config.toml
train_examples = 203450
crop_scale_min = 1
color_jitter = 0.2
vocab_size = 45
encoder_norm = "layernorm"
encoder_expert_mlp_ratio = 0.5
encoder_positions = "learned"
decoder_bias = "all"
decoder_inner_norm = false
optimizer = "nadamw"
beta2 = 0.99
gradient_noise = 0.1
epochs = 8.2
decay_fraction = 0.4
warmup_steps = 170
Rows from block 2 of the image encoder of a small image captioner, named by matrix and row number. Rows with one number belong to one neuron. Each number is 500 + 40 x the weight over its row's rms, rounded and kept within 0 to 999. All counts start at 0. Numbers have three digits each.
After each neuron's rows are labels from the 100 images, of 14976, where the neuron reaches its highest value: "lies over" is the class under the peak; "responds to" is what is common among them. Only what is clearly more common there than usual is listed. The data: cartoon faces.
# fc1: MLP up (encoder.blocks.2.mlp.fc1.weight, 512x128), inputs 0-63
# fc2: MLP down (encoder.blocks.2.mlp.fc2.weight, 128x512, transposed), outputs 0-63

fc1.229:562461480505431516475437564539409494516606484514491511484529582439514481496481416526464511496505435508520541450504480481505534474498537515475469472478529520425505529479540478521476448503466460
fc2.229:501458545513515476504443581537465482501523416531499551464492527487536520457488456543475372411491460552484486472517551510514463477528527527536450453466456571452549515440444552512432444538475497
lies over: backdrop
responds to: pink face; sunglasses

fc1.463:538465494513463500511494593479417571506503510487516516470518512526478475501549459471452482579528564517434495466516463519520441514566502513464442446466566500517512456453538442467516556467557503
fc2.463:445453454490500585500575502570528468508475544485485487520425424517410522504548489487474508503528497444495455505452453486503456486545464435557521579495523492503496519467461467457483442483558453
lies over: mouth
responds to: laughing

fc1.180:464495547506485494460467469504427485540546465539554497503494509496511519515467509565475504537448524481505484437502477469514419485489476401471434512486513520467500487554571453511460453491522497
fc2.180:459514568505541467503427496476523492538493483567509480512514568521485513553505539554520486531447561411419469485532514510544521458547438480482511497442448563463487530531454439518494398552540489
lies over: backdrop
responds to: neutral

fc1.307:512543527464531490487525509472490502489522514537471455436519487489526515558485506497434510499519540473525485478620436525456533527533458536543510531534506509495469435480502467504541495500506482
fc2.307:463552511421554406442548503515479502468486459529564517524499467523498475547530578489441511489512546477552499524539456584459507501479461537515571507434511511510524461447507511481493434535567523
lies over: glasses
responds to: sunglasses

fc1.282:546512498439433501550457535384438513551486488561515504494569503449473470484525453566442503522611471506478534461537479480514510468503451516446480518442460491500587452535538502530487442532499435
fc2.282:545497498513380513529488589488430557535569493523432489447466439448566501531482529516582487520530479493493594456504470481487532456458532469478479515527539521442513472524501442552432487500494519
lies over: mouth
responds to: laughing

fc1.81:519531542527479512561458603505461612570509558500465515450543542487537465542502476480480498616440561511475564474518545505511468498511498495519461482500478497476501487508518443483450504530480516
fc2.81:558414506497528566606516573528494529506565523469456528510466493563492482454493539511577482484521414504496479468530498444525491482495468558501502489501488512414477459502478498443500487568458456
lies over: mouth
responds to: laughing

fc1.285:546558452446426435532513461394481504489481511427566532506530491421481462524539428619441513543477464447476507421504477478513435530420473512492504473463500475502494508515532559498521472526521556
fc2.285:470486484451441390458559480463508475530472515472555529555501489494453454570500547528554484551481500498425469480548512533517484405483505501479565540473489459478520518534498527468513514536459495
lies over: eye; skin
responds to: grey face; glasses; beard

fc1.100:504478540506492491440559496497464560572489515547528498406596499476498541489499549509406448573471512429480506510658511494455545460497474414457537472551518566464463464551540467447486446467503512
fc2.100:484550478411511450488549502516464489555477475560508525515473441481535534580548512453470466511443524454516479539567544430442478537522525518507529507448463514476445485508476530542491412514494534
lies over: hat
responds to: pointed hat; curly hair; cap

fc1.218:547526487467482537503572486471480497479455467491555475466524536506537496508541502465454567482569521576503574476496449537491483444539566531481558515475483506492532462430480458545446453462486476
fc2.218:512438492503520596516464510526521494463496503524482474535480550511541512460478559498576508471544480495502491498447411566468519459480526498476475495457533465524450427439537465539440482516511588
lies over: skin
responds to: sad; teal face

fc1.177:534561410431470487549468529458499500548481526457519515491519501429445454486551452536481505504529473562534458483557504563451488490597552468464511455437584490531513461540514531501466482508528478
fc2.177:443595417453481479458440511441496487532486525545467513518497495488475534526461480481461433501488518514503479534459521448486541467496538470531530458557488500558524534510490551514499565525488507
lies over: eye
responds to: surprised

fc1.300:476553446567497531478532564491504498482475479485559455456581488536506554502517485470504503514520496529496538542476472411558470505470484489508493531551472398573469533572562510516508522478496512
fc2.300:475565487570546561552495533504515447451485420433451533493526459497558505524415534553493486496480478451492515557495485503484489553511541550522470468543507554453482563511492498540470466492484562
lies over: hair
responds to: brown hair; grey face; beard; hair: spiky hair

fc1.511:538562404436509520575483536548513533499468520487520519540532482520496515497521525521491472493518517498437445389500517495489456502565465487482467436445541522530499458511482520526414443511511452
fc2.511:474556437465468470490480502485554528534437498505517464523540480543467567518501514553521466538426493487469428504494461488526416453517477513499504468511486580558537505541467508475438446541565442
lies over: skin
responds to: blue face

fc1.323:572543588428569504506481561443488519591487541503421556484523559487513498450479479482463541580501491545508468480546510508505606490482538472485515519464549471495499474440487525533512485518437521
fc2.323:528478489456500616481533497439434492520534517496500526476518505459479454503534500475499510471466527528489477511485445520494501493424526491566443426507590509622499491541461431476521536563478526
lies over: eye
responds to: looking right; surprised

fc1.447:527542571508478590483483496569547546508562484507521511501578505500537495471529521513476525536479516476513580498504561400555480581554505522488502437511491537496565456475531524433522450480450534
fc2.447:477505511568522573528446490517473436429561493474485459428476515459466564610480520501416485491494496540501444501481567539465503430454514461505461562539576512532518543563503470426499490514454508
lies over: hair; hat
responds to: blue hair; crown

fc1.12:474536382389489496572459563360505512463542480529480540512526491472433469541474498564441563508535481518510503460518459476543536475504521469509521512478489450484466482541501528508533448525494502
fc2.12:466503466457478508491496542420532533541485457555407490532450475445458522560452583513539491499480459507553520494534452506495533428459551500546597567530465416502499517480473522583514470564478497
lies over: eye
responds to: surprised

fc1.55:528478475559494570522507511498544470483484526456488446492437503457572525492528436476468479464484543522501478474534470512528496497522452547461507462523583476516465425463497509428485472497462553
fc2.55:495468507488532588495441435548513451458492540454485527501447416499488500609457519511487468521493504570438514548456484524502499467477521527591501515564490483568507495509482425496467578538486512
lies over: skin; hair
responds to: angry; grey face

fc1.304:569484401425492534515556483521484480528522518514477542549546526509521505456393454569504487444528454593446534469548557478473539543493496517514418468503519488449480498541535540518476508464493526
fc2.304:531487493506479504547439547520444421486526527490513532519451436473508476549515511452570439518525509541565474500503532493457569543525464525518509434520508469495504532530523444395508487478451432
lies over: skin
responds to: white hair

fc1.102:468489468512497552516441490569467542426588534451548571522462511473532518493507482530481534489512520467446480417517483479508464487491454495446463427491558518522491453511513471506470480506477500
fc2.102:421516455437615498476489515498558489523482492509510572519470552506492457535578528507479511521493539558483483559548502512499530459476488552555547478470532522476448425550469465464508485538500491
lies over: hat
responds to: cap

fc1.297:516534502516444534539516484522489465461530496518532446482528505524522403466435451506530458457537481508469467462514557540487558507515451550451502471498491508528534421554496515400511478489527484
fc2.297:502518503529431549502538565509498433534494448540559539537516495472512516455485470517603481437537484528534565513475529551541542468560452586499516427542569482423466464496491493475540500484479511
lies over: mouth
responds to: beard; laughing; neutral

fc1.331:589525453466463509535427528526551487551480478480500522513494479535578533493525514488477460456487521479533474406516544500527511493516485409458490498513503566523529468551495444546440449450508487
fc2.331:496566478449513514498501536497522476555498552534430511473527463511554499502470507473493466494469535468461532494496518383515485472536456534568501462523528571565511526506458534527466448534590466
lies over: skin
responds to: grey face; neutral

fc1.201:565549460420486530570514618525425569541497569500489575497596456473510439503523428507447467580533462457433488467574434451585509462527497511489417453496465515506462473493503494484500521516463504
fc2.201:498447503499414529550485577473456506492511568535536474468531541503493491437477520556559445585536503465500462501524540488429565478506517502493507488495462505441431521536494458571579502564447570
lies over: backdrop
responds to: sad

fc1.200:487551422485463505499472521497482539536481515477535472498463538448448528515410515510383570460557530493439489448583494516509458555467531491479505476497503474492532422549437482499502417581523513
fc2.200:526484496513391413534509530555520461508500561445565478482505495522487544579494509563513631516442475515555526482469488498569471492457459506528527467529487527523504531511504474581562522486573470
lies over: glasses
responds to: sunglasses; grey face

fc1.508:536483473546464577475511479484512544488511517452518474455475513477495438511411533474528556486553480584534580479500445535505419487517481562418452417467545483541522475502543467518422478464520421
fc2.508:534504484526499543567502409500514499455544571441498479489484429453453426508548485423451512501466459476466553461474560463486485530479437484495450469472539442522469511457568496490471555454483488
lies over: backdrop
responds to: angry; teal face

fc1.314:597526424525465512570501502498470515510487547508464506457515537463500475508457467486471512457569476541440528502547505495532449442527447513441423447480564420498570463585550534467525489499475514
fc2.314:468536527521461481488535460520489532536420581518520422452443496480451523512463521551450500488495505493446489548552505558560496490500464463455471488538497503500551458557433483491526517541445486
lies over: backdrop
responds to: grey face

fc1.280:554568514540464512553531551496549539459507540465461428491561516526495554523474455502493508498541486547454469436477590482518497508486477518452492430486464504511496526544499500451555460499545425
fc2.280:410455401476520519449583501548558546423506479477489484529537493553429516502507421478482501546455543476544477490471494431484500491445505542495571503539501512490525538565404547406534469547523482
lies over: skin
responds to: sleepy; blue face

fc1.70:546530529517459484524493558445446595516534515464537485514541531446457484479527454470502582490524441477531525501531502499489489480531470443430457442504489485449493554552475534474533537430499510
fc2.70:448457610534502539546455573475435549532569499427473521520506474488511542538492472455556505482573488510488442492504510477481577564498506427474511472500519554444482508581517510548526468466436491
lies over: backdrop
responds to: teal face

fc1.62:494511528521523535458496479500457482531581456536495512473487499480507530485389512526443516563471538467464482455523474460532428506509508450508440499501577460476477455527521438480462449469450514
fc2.62:449493541531543503424442528492521528528545468539460503516441530527427494554527521506481448583428533448438443499521491490523503481478476430566469496544476510494481501535481468528497464529531539
lies over: hat
responds to: pointed hat

fc1.482:509520427470485488545532477480508465483484542526460509487589523549482513464559471451497491392523540465504426536528510559529568486573448586505516460480518480517494461496447505510484459520512484
fc2.482:528518514478437439462516488480536458474512479553551541516536450472440464491466528538570509422555504521576514506453458539521551543541444544458561447456510496528522442527466537464518491538527466
lies over: clothes
responds to: bald

fc1.86:506511552479455497491502456520525536454493488470525497519566531485469507508478516550432605532526475496512482460516499500520422584444526464409504497530516478441480479440463550408505457547533459
fc2.86:421399513484473484453591441525547471476471432497613441535542514545454524420516464502543526470568544507528508524466492548531538496460447511437563485500463488444529485475508499431533505487531476
lies over: skin
responds to: winking; grey face

fc1.344:515551533501476563503533542491482555557528558502500604523493492472495556515442517520459472611527503482437474465493524465499436501480527408533455517531512530455478485494462441464478462425448512
fc2.344:530515539473495560458506517489503479531435531513472585501512443480426478455512512549476499454494446535488529448436521563492489536577534423493461452476549493471548558447465482567492480531457487
lies over: backdrop
responds to: sleepy

fc1.423:542496483490477475556547473493499490422447464561528457523496391485517445469480482508430497601533446512505539438509413515529477497502530516509493500482517494442522546515565467530538511520486500
fc2.423:431446494509555462497445529538501458490396486444552480505532483504540522552467586499467518525466527507516537475505527514487513535471472533544574570540453531483619548563495506449554543518503482
lies over: eye; skin
responds to: glasses; orange hair

fc1.404:539480441521456551509547488557445507503517477494538528510576504509482418466489512504476460515558447484519569467475502523547530466549415496432504473489481538465522504526511447485493494420466454
fc2.404:581448499524470512547502567545448443486541504499485578426527420430526463520476468578526375456479478545490492534461574495476416482517498527483463504439534521406518482477495441519570483477553507
lies over: mouth; skin
responds to: grey face; angry; neutral

fc1.361:574520453516448571512548456473470473521570499482479452468474478436571478512424503463487514450542512554507543516520457525486463479496510485475434447479518509514516491454561459502482480547532523
fc2.361:523506517526463559574468479528537442499569535497566503528436433547468536531560520464487483460477407583506527447433545546534598520562457503484561479470481466546520559540487501459509549461476474
lies over: backdrop
responds to: angry

fc1.105:506517427500412498467460519453412527556509552472555551501562481464473485538446527599515503586503459548425509463535516493482499528543553483480499501443526507495509437567544549481413466447486503
fc2.105:526491529486401468548562509438507495569497503471421457497441463489485541567551496488510456530494458477516515497498468482518508510495551554506533461533524474521572529576544431536434469506525489
lies over: eye; mouth
responds to: laughing; surprised

fc1.501:504514434525518532471495535469454483571530495489461523533608502480506467464525539444381451558428519498443529531564420556469521507494481456516524517517540452517477530523555491490541509428501537
fc2.501:506546456414571529486459498477509519458535549456461518523449492547485504516542518488411472550477482528557519504490438491482452509468520476528416464501540432535452481466496497560490504483509497
lies over: hair
responds to: purple hair; smiling

fc1.431:491484478445487517583440546557473554541497497530479496550448481577546538509498451513483504519533522478414486475510540472537490588448546467463505451496548509478478466531453499403503442498484484
fc2.431:465479550487491548506530525510533549496505487452544433532471531541441531505564516474511506520399547552544498535434526438502466527500492527534496447606456538567534552499451463518475471488584474
lies over: backdrop
responds to: winking; teal face

fc1.365:574566521419447519474479469497457521563534499455505515490504501434550511467499460549447525518508536494451506497537506590474465467532520470458480543521605462463542404525507477436514432514456522
fc2.365:507492473443493526567502481520555541465568475525483474440488509442476514509401547507458559519537532510472471432492479483529505525471481486565424499475527474482529512490518535521461525539517509
lies over: backdrop
responds to: orange face; sunglasses

fc1.401:530541523460500574521476498515438518592533572463487510477486457454449478445458516478510485538562489540509515431509450511519469530551489443545512470405560478474561513506479495526563475474419429
fc2.401:484494418542528588476533560505515439533497550540352483552508396483494502498460503473486505533511528508461521531526498467479521481462580432450497568564501522500521556465481458517480448476473447
lies over: skin
responds to: sleepy; teal face

fc1.60:520503518489457574472496473549501529497513567418528534527539484472462513474458475477511511519552496463417479445511516494558476546493518506436396489500515513428532482438509493532524427482575416
fc2.60:511577489563574507439539480517545471434478549464504528489517551523439463453430479518524468495585465506543533531439516496473522480544484472484476476461453451509516597448483525479568463460484432
lies over: backdrop
responds to: sleepy

fc1.315:519497493545465500555459524545460534569452464564447471430553522487523495507449446484488449590544486508483506495549572454554492499496559500459406492590424572473498529547540494523442456532485471
fc2.315:547452470468515528511534542508518537462416525478448482521540519482511494530514480505485552459456434570561462609552510419514540535576443532484449518546447510420492550508522509521505418512497469
lies over: hair
responds to: grey face; black hair; crown

fc1.441:560497538577477553541499543520446522542496464446424492562532527515489473522460403494467494497471497480558512490502563532533544468488442492491471527512489487541470528544559475504512420501492426
fc2.441:538507487454501517495515538566470434510489461498552505582525495492471455474469495513531511571578460523466476517472521490542558480517466527482430477580536528428533534505566608522538463489556536
lies over: mouth
responds to: laughing

fc1.420:467528416499484478515486540410496542544464474481562545487582520426410517563508503568429477494524476512478497462541480492524494505526478535449494505502472481458533461519425570497482419538520467
fc2.420:480463487497401398483532487462479507500537519468530488525493484465474504520519505545559521524499464502464540440480455559453481475415541538444576477551476505470476494456465500501461469522562524
lies over: mouth; skin
responds to: laughing; teal face

fc1.271:493465476483411507508500556453454523506494507476458551487594526479488506555529445491356490597500444485432477481499447522496558445497451469514479487426460520493475483542509507505562429444487569
fc2.271:458548455500481503512549533423539504520532553473446561555433510503412482468487485419532524483499498473471575490470485508488528484438482528527469499522488471480421551441478511472511457429525525
lies over: eye
responds to: looking right; pink face; surprised

fc1.347:527514469483488501521509558431451508548533486532500472473589520416465464505531489538471554534577450491449473439537507474530541474488469489491515497501475505482534503569565546484523479520517480
fc2.347:525472548493407491491548552482502539506478487494489475474473499481561478549501526463587478512504465507446500489558490540413461453410547505424537528528463513469497462495549465539443480513513513
lies over: eye
responds to: surprised

fc1.39:486510520403517557489495479555445545523555470471446513459538558496487444480490451518422545498446516546503544463554438504485438495464489537566471489476598494501487442527459421459480464422404533
fc2.39:447485539471531568457507523444544577524533465508503568549470489445565493481524492461502498492527555513440512544548490480503531529467512511546456480473503451524495440501489568475437468485558482
lies over: hair
responds to: black hair; long hair; red hair

fc1.375:512523541481501570566530543540441545499543498452537536513530563574470496452531450469461579508506509470496518530512547498459548489498414466500444504461575451494566488468463533417508463480509484
fc2.375:539481428536598543531524499559502473440472451466493553485485488529532519471484458508467534482474574484527517512486510604454557537516499521508479498462476515503522516472468533517505529475544456
lies over: hair; mouth
responds to: beard

fc1.126:583544544494476485499449441471451466572559496417479432502500464492438511441465458486447476490514470488501516504490495505514471562574457471462521408473490506451513464547535387521514518430514473
fc2.126:441469456508444557457496482566470455488442581623496563475435464483521493466511515446484484492433463482577500494484598421458491463493501414470480463461467492506487497559517461454451460497511435
lies over: skin
responds to: neutral; sunglasses; sleepy

fc1.174:526520429459507512464551501451531471488523449464509455460556506459438475491534499552416520521547478545511466520520480438512522513423512516470485436546461513456485476511490520423532431468555425
fc2.174:454489514474502511532513526491500436507484494473597490467435475484465557493422576521542502598552532585554536529506518572420470538496525525503560510572375510459468467477452467522526476535495443
lies over: skin
responds to: black hair

fc1.327:539521551563502544465464532518502506505491484515480473574495545473537462516468495529597587506492510494525514503531479478459543510446523418502491469516565505510427447478481420518532586464479548
fc2.327:570513514465481560529484472509481435582555538465458460493480597557474457514416569455488479493493504512535512545535528525500514492521504456522449512445413486475514461484523496462496601496524477
lies over: hat
responds to: pink face; pointed hat

fc1.225:549468565437490547523503544505501566551517510514536497447453467467583599456449455473466488550522513506498483464519462500515458472510472387507438480422572479508540451563494417498432461473458515
fc2.225:478588497498528540514465509504488519546516487506486419554460598511472545499469539515496454485481518535546498498528520497468471537491509563469481453457504430492484599575465534448466512508467486
lies over: hat
responds to: pointed hat

fc1.56:556530540513493488560477505475570503400441529459471496494506532428475468480502516556448501488531475451588502523543476507479498546540546509534507545423440463518496536440529487470493474513447413
fc2.56:470489528465437484456461469547501517445600509509462478508478425421472423443591552486521474493460505517494593527535505529517464489457564547545445466527469517498532459518550474498485555511467525
lies over: eye
responds to: angry

fc1.386:534557431499425501521464588412504475503489537439469553466547485438448432530528490554463517541546496528506542451574477485535472417431515497469479515467511481486524452553566542523469404505448498
fc2.386:493509521523439519470541523432550459577544499521434496459516495451560479483458521499518495512464491445426489474583450482532490371497518522587489512563464499466469525484530498560482495571458530
lies over: eye
responds to: surprised

fc1.51:482478495525510510464447454533528507506540461500524513511538509522485449517525439488475513412517591457527495544479515528532487468569393499443464477462465544551510455531555501465491489490512466
fc2.51:489506471514500559503533513522511422491503466549490508480539466504466450542486529518529477476539579482523476634468432579517439486522431534481518492504468489482471437496484511499559528490505516
lies over: mouth
responds to: neutral; beard; cap

fc1.493:526477508459477538511474564465403499549527513477502489537501533404488470539457524445471537509490439544494521462543487544544398427494519512471506512500547454506526485520550459517499466499570507
fc2.493:463522471522502567452481502538513541503523546416476463488482465564493446484467524524512447471581501503483518491548539508515541484536550530547475479486568435561487520503546511475525473448561472
lies over: skin; mouth
responds to: surprised

fc1.124:501515479509503601484502454521469501545550534480480587490496463500493518418431514498544458489553535509498505502578501543556469526561494425421485482465554482459540507487465429527487455445416487
fc2.124:502488515534525494462526472492537440472514533465441529519506417402477523479456532503520504489563501510491484547509486512531606480481471440434520499530474490432509536484514473519462514521435499
lies over: clothes
responds to: sleepy

fc1.127:470538435482484462528541476415507502547463490513534525465588519420483471574530475609420472528514472523481479464534524496477454533503524493493528498478493516556561464536509576527499471485491464
fc2.127:441531429456459444480572512412477472535427528475572532561531467489478450576506468562541471552471479536485530492544507463435499498474507518468513509497517484485491533494460543513505462524490481
lies over: eye
responds to: surprised

fc1.243:497484442520554490504528442485503509507494543448521487444569507541484498498522444489427512510521526457489471514539488556543484476478443556468479490514541513492503453490475558467494483533498463
fc2.243:539536487483500458446514475517482515461481439570601496469523499498484465503538537495554518455502520473531493570492434546514506477506451555452521507510489512459456433488468468468552517485471496
lies over: clothes
responds to: teal hair

fc1.356:544489453545494569576588552556516499490579518464462563513480530517489530387467423487441563549511513494454584476517533531526557490488492441463468508515555467484467469445577493510434498442484496
fc2.356:516460461437553541485529480554460498452527547457473568452553481505515524547565432511439473457560544561504539481556501444491569518501438509586479518468539467431497449501570521484483409448486474
lies over: hair
responds to: grey hair; teal hair

fc1.316:602472437480451543574480496476496564555505610539445544431514550476496491513486465503456550531513492524477507508547523516547447491497526466457454483504432484523510473536532501438515468490518540
fc2.316:572489493521508538548565476468494430505544542541479585478471418477575587489481522534436555555504503497464488510476496455516425568489507506514440577471535532514488456515523453530492533423423517
lies over: mouth
responds to: laughing

fc1.116:566493448500467494524549544458442570491514507494454452464559508425446450498492483533496519559526513475514529495548465555527436487554484490457426540461530520508562434481543513533461440454497501
fc2.116:443500539483473552547529533466488539587448507466399527523527460484526464503483500444567482551557536553480490479579490499483548515538557497497475445576535572479575463461535425547505500503460498
lies over: mouth
responds to: laughing; grey face

fc1.15:507483530510510545474449477515426474584533468549500508496502553468480520533437513562438516572498517457470488472510484454517457497499498412451475506471554506462521488524541491510443432451493512
fc2.15:451492595467544484480427483480574462485539460528516478523482520517488461573497517509541454522510527454480457473541512453524509509522473451510524474489443501465481539546496487501500399531489486
lies over: hat
responds to: top hat